config.toml
dataset = "simulated telescope pictures of galaxies"
train_examples = 48750
encoder_head_dim = 32
encoder_patch_size = [8, 8]
init = "torch_default"
optimizer = "soap"
shampoo_beta = 0.999
one_sided = true
grad_clip = 1.0
epochs = 34.4
Rows from block 10 of the encoder of a small masked image model, named by matrix and row number. Rows with one number belong to one neuron. Each number is 50 + 12 x the weight over its row's rms, rounded and kept within 0 to 99. All counts start at 0.
After each neuron's rows are labels from the 100 images, of 14976, where the neuron reaches its highest value: "strongest on" is what is common among them. Only what is clearly more common there than usual is listed. The data: simulated telescope pictures of galaxies.
# fc1: MLP up (encoder.blocks.10.mlp.fc1.weight, 768x384), inputs 288-383
# fc2: MLP down (encoder.blocks.10.mlp.fc2.weight, 384x768, transposed), outputs 288-383

fc1.542:39 37 46 39 58 42 31 41 59 63 74 53 62 70 50 65 62 40 38 80 36 51 53 57 80 40 46 30 09 38 31 58 67 56 56 59 43 42 83 54 43 57 54 58 50 29 47 44 50 46 66 52 41 51 31 44 34 61 44 39 35 46 29 32 53 42 31 31 50 50 24 32 62 56 55 38 57 45 57 71 36 45 51 52 41 38 46 68 38 72 57 36 36 52 41 54
fc2.542:49 59 52 72 40 62 62 75 51 43 32 43 39 28 46 34 30 55 64 12 51 53 55 55 23 67 57 64 80 53 65 39 49 51 45 38 53 68 37 45 48 39 39 33 57 77 62 52 69 50 39 47 60 57 64 55 53 35 59 71 62 56 69 73 53 59 70 68 64 36 78 75 51 57 37 60 41 69 41 40 80 48 54 44 61 57 54 26 55 33 57 55 62 49 54 47
strongest on: bright star with spikes; lensed arc

fc1.739:46 40 53 65 32 55 40 45 44 48 71 65 34 60 48 47 42 55 22 51 66 53 55 48 27 54 79 50 49 56 77 36 38 56 36 37 80 35 73 63 42 54 43 46 57 56 48 58 44 53 52 58 54 34 38 52 46 61 64 48 58 69 53 31 52 44 53 67 48 54 68 59 70 53 34 35 42 43 53 61 30 49 43 50 49 33 46 41 58 23 47 55 54 43 44 48
fc2.739:56 60 48 40 55 51 56 61 48 53 32 36 59 53 57 73 59 37 64 45 30 35 36 46 58 52 28 56 53 52 36 56 49 47 59 61 26 49 45 44 50 44 45 41 46 24 40 47 64 39 50 47 31 67 63 44 58 32 48 44 42 46 46 70 38 47 44 26 48 57 32 41 27 35 79 55 62 56 39 31 68 57 57 42 50 61 62 51 55 73 57 47 37 47 56 54
strongest on: lensed arc

fc1.751:55 46 53 87 47 69 30 49 43 66 41 22 66 59 63 53 52 32 50 51 59 37 54 46 60 57 60 53 65 51 60 46 52 52 45 54 31 45 40 48 35 49 76 47 46 60 63 53 60 61 58 46 63 38 32 45 57 51 51 65 51 33 34 63 55 46 46 57 38 64 48 62 52 45 46 53 60 50 39 38 41 43 45 54 40 56 52 65 52 39 61 46 40 51 37 61
fc2.751:61 50 55 18 55 35 58 52 57 43 51 51 48 39 46 58 34 66 64 45 34 66 35 50 30 37 53 44 48 43 50 55 42 53 42 59 50 49 63 48 49 50 26 39 53 45 36 63 32 45 40 45 30 48 66 65 47 42 49 51 50 71 70 38 42 57 50 35 57 39 59 35 59 49 48 58 43 57 70 55 53 43 66 45 60 47 41 43 49 43 52 51 55 37 63 33
strongest on: lensed arc

fc1.574:34 46 43 58 33 43 77 57 58 54 41 60 48 33 59 32 51 49 45 64 50 60 28 73 58 51 62 37 39 51 53 63 55 56 62 52 52 58 55 53 56 46 46 44 54 53 30 28 14 51 32 62 68 42 39 45 35 61 57 41 82 44 35 34 60 62 35 40 40 35 45 51 60 64 43 48 50 48 24 57 56 47 65 63 42 46 47 56 45 76 25 65 69 30 68 64
fc2.574:38 67 50 24 40 49 40 37 43 50 49 35 48 32 54 21 45 46 35 12 55 57 52 53 66 48 57 61 61 52 60 48 51 41 47 76 62 37 44 45 46 42 14 55 55 35 61 62 40 69 35 58 39 44 41 74 62 44 44 49 63 60 32 53 46 45 62 40 40 33 36 46 42 62 48 50 77 50 53 49 32 55 54 59 71 45 39 46 44 44 40 47 29 66 46 45
strongest on: edge-on disc; bright star with spikes; flattened elliptical

fc1.99:48 27 46 56 37 54 41 54 49 64 70 39 62 59 36 59 54 46 47 50 56 58 59 47 33 51 51 48 60 58 58 35 47 49 72 50 45 60 60 47 40 48 60 31 73 52 47 36 38 38 39 66 56 51 32 42 56 52 47 87 60 72 55 65 44 45 49 34 53 62 74 52 50 46 50 51 32 55 48 70 47 65 59 46 57 62 43 41 54 47 49 44 45 58 62 56
fc2.99:56 75 55 44 66 67 63 59 53 34 50 49 42 47 51 33 39 47 28 51 42 44 47 35 65 49 43 52 42 54 31 71 36 59 26 59 63 50 58 39 63 55 36 57 26 50 53 49 66 78 67 45 56 57 63 57 53 62 51 35 40 43 48 57 54 51 53 51 44 51 29 54 56 50 55 54 43 42 45 28 51 41 29 42 55 38 73 53 72 59 36 61 57 45 33 40
strongest on: lensed arc

fc1.361:56 44 59 62 42 34 44 37 43 42 62 64 51 40 68 58 53 36 40 52 53 60 39 44 35 55 57 50 46 81 45 24 42 50 38 41 60 30 57 47 57 31 55 50 56 54 52 55 65 40 46 24 44 67 43 84 51 49 49 52 45 62 50 58 45 60 25 57 52 49 42 65 71 42 61 48 61 60 48 44 60 43 54 42 40 61 42 61 41 36 52 54 48 51 48 32
fc2.361:44 57 44 29 58 66 44 62 69 63 51 54 44 43 40 47 59 71 63 40 45 44 46 61 55 46 57 46 43 20 60 60 47 48 58 44 36 84 48 55 46 63 49 43 61 39 40 44 39 57 47 80 51 27 53 33 45 39 45 66 58 43 52 45 39 36 76 38 52 55 64 47 30 32 28 53 42 41 43 33 43 49 52 52 52 40 52 39 55 61 48 47 49 25 52 63
strongest on: irregular

fc1.40:41 39 55 60 63 48 46 69 49 59 52 41 34 60 64 26 63 38 33 46 55 49 61 50 35 41 54 74 36 49 63 44 56 56 56 82 64 43 72 59 49 55 47 41 52 51 55 56 45 46 38 43 77 42 49 62 31 39 43 51 30 64 25 53 56 54 47 35 42 37 60 33 47 56 56 50 52 58 55 43 42 62 60 46 53 64 50 52 47 51 51 57 56 39 62 51
fc2.40:63 64 55 43 37 48 64 39 47 37 57 58 64 48 46 60 38 42 62 56 54 51 37 50 51 60 37 35 66 51 41 62 25 43 43 44 37 50 53 36 53 46 44 58 52 58 32 41 53 75 59 53 29 71 51 48 63 59 51 66 77 47 48 42 35 59 54 60 51 70 41 60 47 46 62 62 40 38 46 39 59 56 35 57 44 50 58 42 57 52 47 49 42 54 44 39
strongest on: lensed arc

fc1.511:57 41 56 48 54 42 36 53 51 49 55 34 50 57 62 72 52 28 62 51 39 32 60 59 37 51 59 69 46 28 48 62 45 43 51 52 41 42 18 72 35 25 69 37 61 55 32 40 56 58 54 50 39 56 38 48 32 37 53 42 46 67 28 67 42 54 58 17 56 50 34 53 37 46 46 36 62 40 39 51 53 46 45 39 61 72 62 46 16 37 58 47 41 46 63 67
fc2.511:39 68 48 50 41 47 62 56 49 56 44 47 49 38 46 33 38 71 45 59 48 55 45 47 59 38 42 28 61 66 48 46 51 65 47 43 41 55 66 25 62 60 45 63 45 43 67 54 35 54 51 52 57 55 55 57 54 59 51 67 48 48 65 35 54 49 53 72 55 51 62 46 61 50 49 61 29 61 60 51 56 37 54 42 43 33 48 51 83 53 34 59 64 63 42 45
strongest on: irregular

fc1.657:42 59 49 40 54 50 23 54 55 44 32 44 60 59 76 42 49 34 49 54 59 25 37 46 67 39 54 24 51 48 40 48 48 48 45 51 65 70 60 57 25 48 61 70 71 35 51 41 36 69 49 48 35 49 51 37 63 61 58 44 71 61 55 43 67 42 37 49 27 60 65 64 42 44 48 70 36 52 39 55 54 49 76 56 60 52 50 59 43 63 57 72 54 82 64 50
fc2.657:58 43 56 64 45 53 63 58 39 61 52 53 31 48 38 63 58 60 43 49 37 67 62 40 40 65 52 67 49 67 55 44 54 69 57 49 47 42 59 53 62 58 49 34 32 41 52 57 68 34 46 65 60 54 41 52 47 39 63 57 31 34 37 52 26 50 67 36 78 36 49 43 65 47 61 25 56 44 57 47 40 46 39 42 40 38 66 38 64 40 55 26 55 18 27 61
strongest on: bright star with spikes; many-armed spiral

fc1.335:48 53 28 42 36 43 32 20 58 51 48 42 42 42 63 61 42 41 41 46 42 40 53 66 48 63 49 48 45 72 61 47 46 67 45 63 37 74 51 69 47 50 47 58 37 30 55 49 46 41 61 47 64 43 35 42 46 51 55 39 48 83 52 69 45 58 54 55 42 47 74 60 71 34 36 29 68 51 40 57 40 39 47 48 52 64 39 66 68 64 68 57 49 44 50 58
fc2.335:49 51 73 51 57 56 70 80 42 52 56 64 54 61 52 38 56 52 61 54 53 54 30 23 54 40 42 47 44 38 47 52 50 34 64 51 48 31 55 39 61 36 53 38 59 52 46 49 53 53 38 61 43 56 59 54 44 56 46 70 46 30 25 36 47 40 59 46 60 56 35 42 32 58 64 48 38 43 47 50 66 64 52 47 41 46 66 32 41 34 35 41 47 46 52 61
strongest on: lensed arc; irregular

fc1.376:59 55 54 68 40 41 46 54 36 21 28 52 45 49 62 43 40 41 61 62 54 59 63 32 49 56 51 41 42 43 55 61 39 48 48 47 42 37 73 52 37 46 46 40 48 30 44 50 52 35 54 36 46 30 48 67 29 42 59 70 45 53 45 33 58 27 38 55 56 48 49 42 54 48 56 43 52 51 47 44 44 43 41 47 39 71 46 36 17 60 54 52 72 39 61 41
fc2.376:46 58 49 37 59 43 33 47 83 62 58 43 46 41 29 45 69 64 46 35 41 47 48 53 39 51 37 42 50 59 30 41 46 40 55 45 50 68 33 55 75 58 64 41 59 67 60 60 51 57 48 58 61 71 62 39 75 54 48 39 46 50 36 64 36 72 55 44 50 66 46 63 57 51 51 57 38 49 49 58 57 54 64 50 68 47 51 51 69 37 46 60 29 67 37 54
strongest on: edge-on disc

fc1.4:52 47 74 73 40 26 33 38 40 40 48 42 30 60 58 31 45 46 82 40 54 49 46 52 55 52 75 54 77 64 35 37 71 49 35 53 67 53 24 63 62 33 68 37 50 46 71 36 24 50 43 55 56 41 38 48 66 35 62 68 31 68 51 59 67 55 42 42 60 42 82 36 51 44 45 73 87 55 59 52 57 28 63 38 24 50 30 55 59 40 29 37 61 57 50 56
fc2.4:55 54 28 41 55 68 55 59 52 55 58 63 59 45 44 70 61 61 27 40 56 52 43 43 40 72 32 28 25 42 46 65 37 48 65 49 45 41 78 37 57 54 31 53 52 51 42 60 82 61 58 58 36 74 55 46 48 65 49 49 71 42 40 44 11 48 68 44 42 67 39 54 57 62 70 37 27 49 44 52 53 82 39 55 70 52 73 56 51 50 62 69 38 36 59 57
strongest on: lensed arc

fc1.728:65 62 56 40 40 41 57 57 48 54 61 56 48 55 51 63 26 43 43 51 49 48 55 57 47 42 58 52 47 41 36 47 50 16 59 42 31 63 34 56 36 53 41 85 57 48 43 63 30 50 44 50 42 51 62 47 38 35 50 39 55 41 57 53 53 26 66 45 34 45 65 33 72 48 36 47 59 61 53 59 55 78 55 62 67 60 59 49 32 56 57 51 44 54 70 44
fc2.728:27 48 55 59 83 34 65 59 62 50 22 59 66 60 40 62 47 63 49 41 57 47 75 49 47 40 60 41 58 41 47 34 45 57 53 26 44 37 63 67 46 55 57 24 55 52 45 54 48 40 30 55 32 49 40 80 61 61 51 52 41 41 52 49 45 53 33 52 52 40 63 63 42 58 42 48 33 35 36 50 38 56 49 21 55 46 58 44 53 33 45 40 54 57 67 52
strongest on: edge-on disc

fc1.709:52 75 35 57 53 53 48 53 58 82 63 45 49 75 67 62 53 47 24 48 62 53 27 57 57 49 47 74 32 71 60 40 34 61 44 38 56 48 48 58 60 47 37 66 41 62 50 52 47 43 45 33 43 48 48 50 37 54 67 31 69 57 47 37 48 53 59 73 50 35 48 71 70 59 50 56 64 49 52 44 40 35 49 55 47 47 39 25 40 67 32 36 37 71 52 62
fc2.709:50 27 75 40 49 48 55 67 40 23 44 34 43 42 29 35 53 40 48 53 42 55 68 43 49 62 50 47 57 34 50 53 82 44 60 63 45 51 58 57 46 57 48 47 49 42 48 47 56 52 58 68 54 51 56 44 60 48 44 77 21 45 51 60 52 54 54 36 44 65 75 34 29 50 53 26 32 54 55 34 67 60 61 44 46 51 69 65 53 39 60 63 59 24 45 37
strongest on: lensed arc

fc1.431:36 62 70 67 31 40 70 50 47 48 45 46 57 44 58 42 46 34 62 53 37 39 49 51 51 40 44 47 85 52 37 43 45 55 38 41 60 41 28 42 48 56 52 45 47 69 47 66 58 45 46 63 46 49 62 58 42 36 57 63 33 46 51 31 35 57 58 40 54 60 61 72 42 36 42 59 50 39 23 59 65 40 48 59 33 55 68 54 50 64 52 62 67 45 46 64
fc2.431:59 28 27 46 68 54 35 58 58 40 44 62 30 56 34 54 59 63 51 40 77 75 41 55 46 60 34 36 29 41 58 56 66 53 57 50 42 57 60 49 57 37 54 48 57 43 50 30 42 41 65 39 43 53 40 58 63 58 53 41 63 51 44 69 77 28 45 59 63 41 41 51 69 65 41 44 52 57 70 39 48 68 71 38 70 45 19 59 44 39 41 38 45 40 52 33
strongest on: edge-on disc; many stars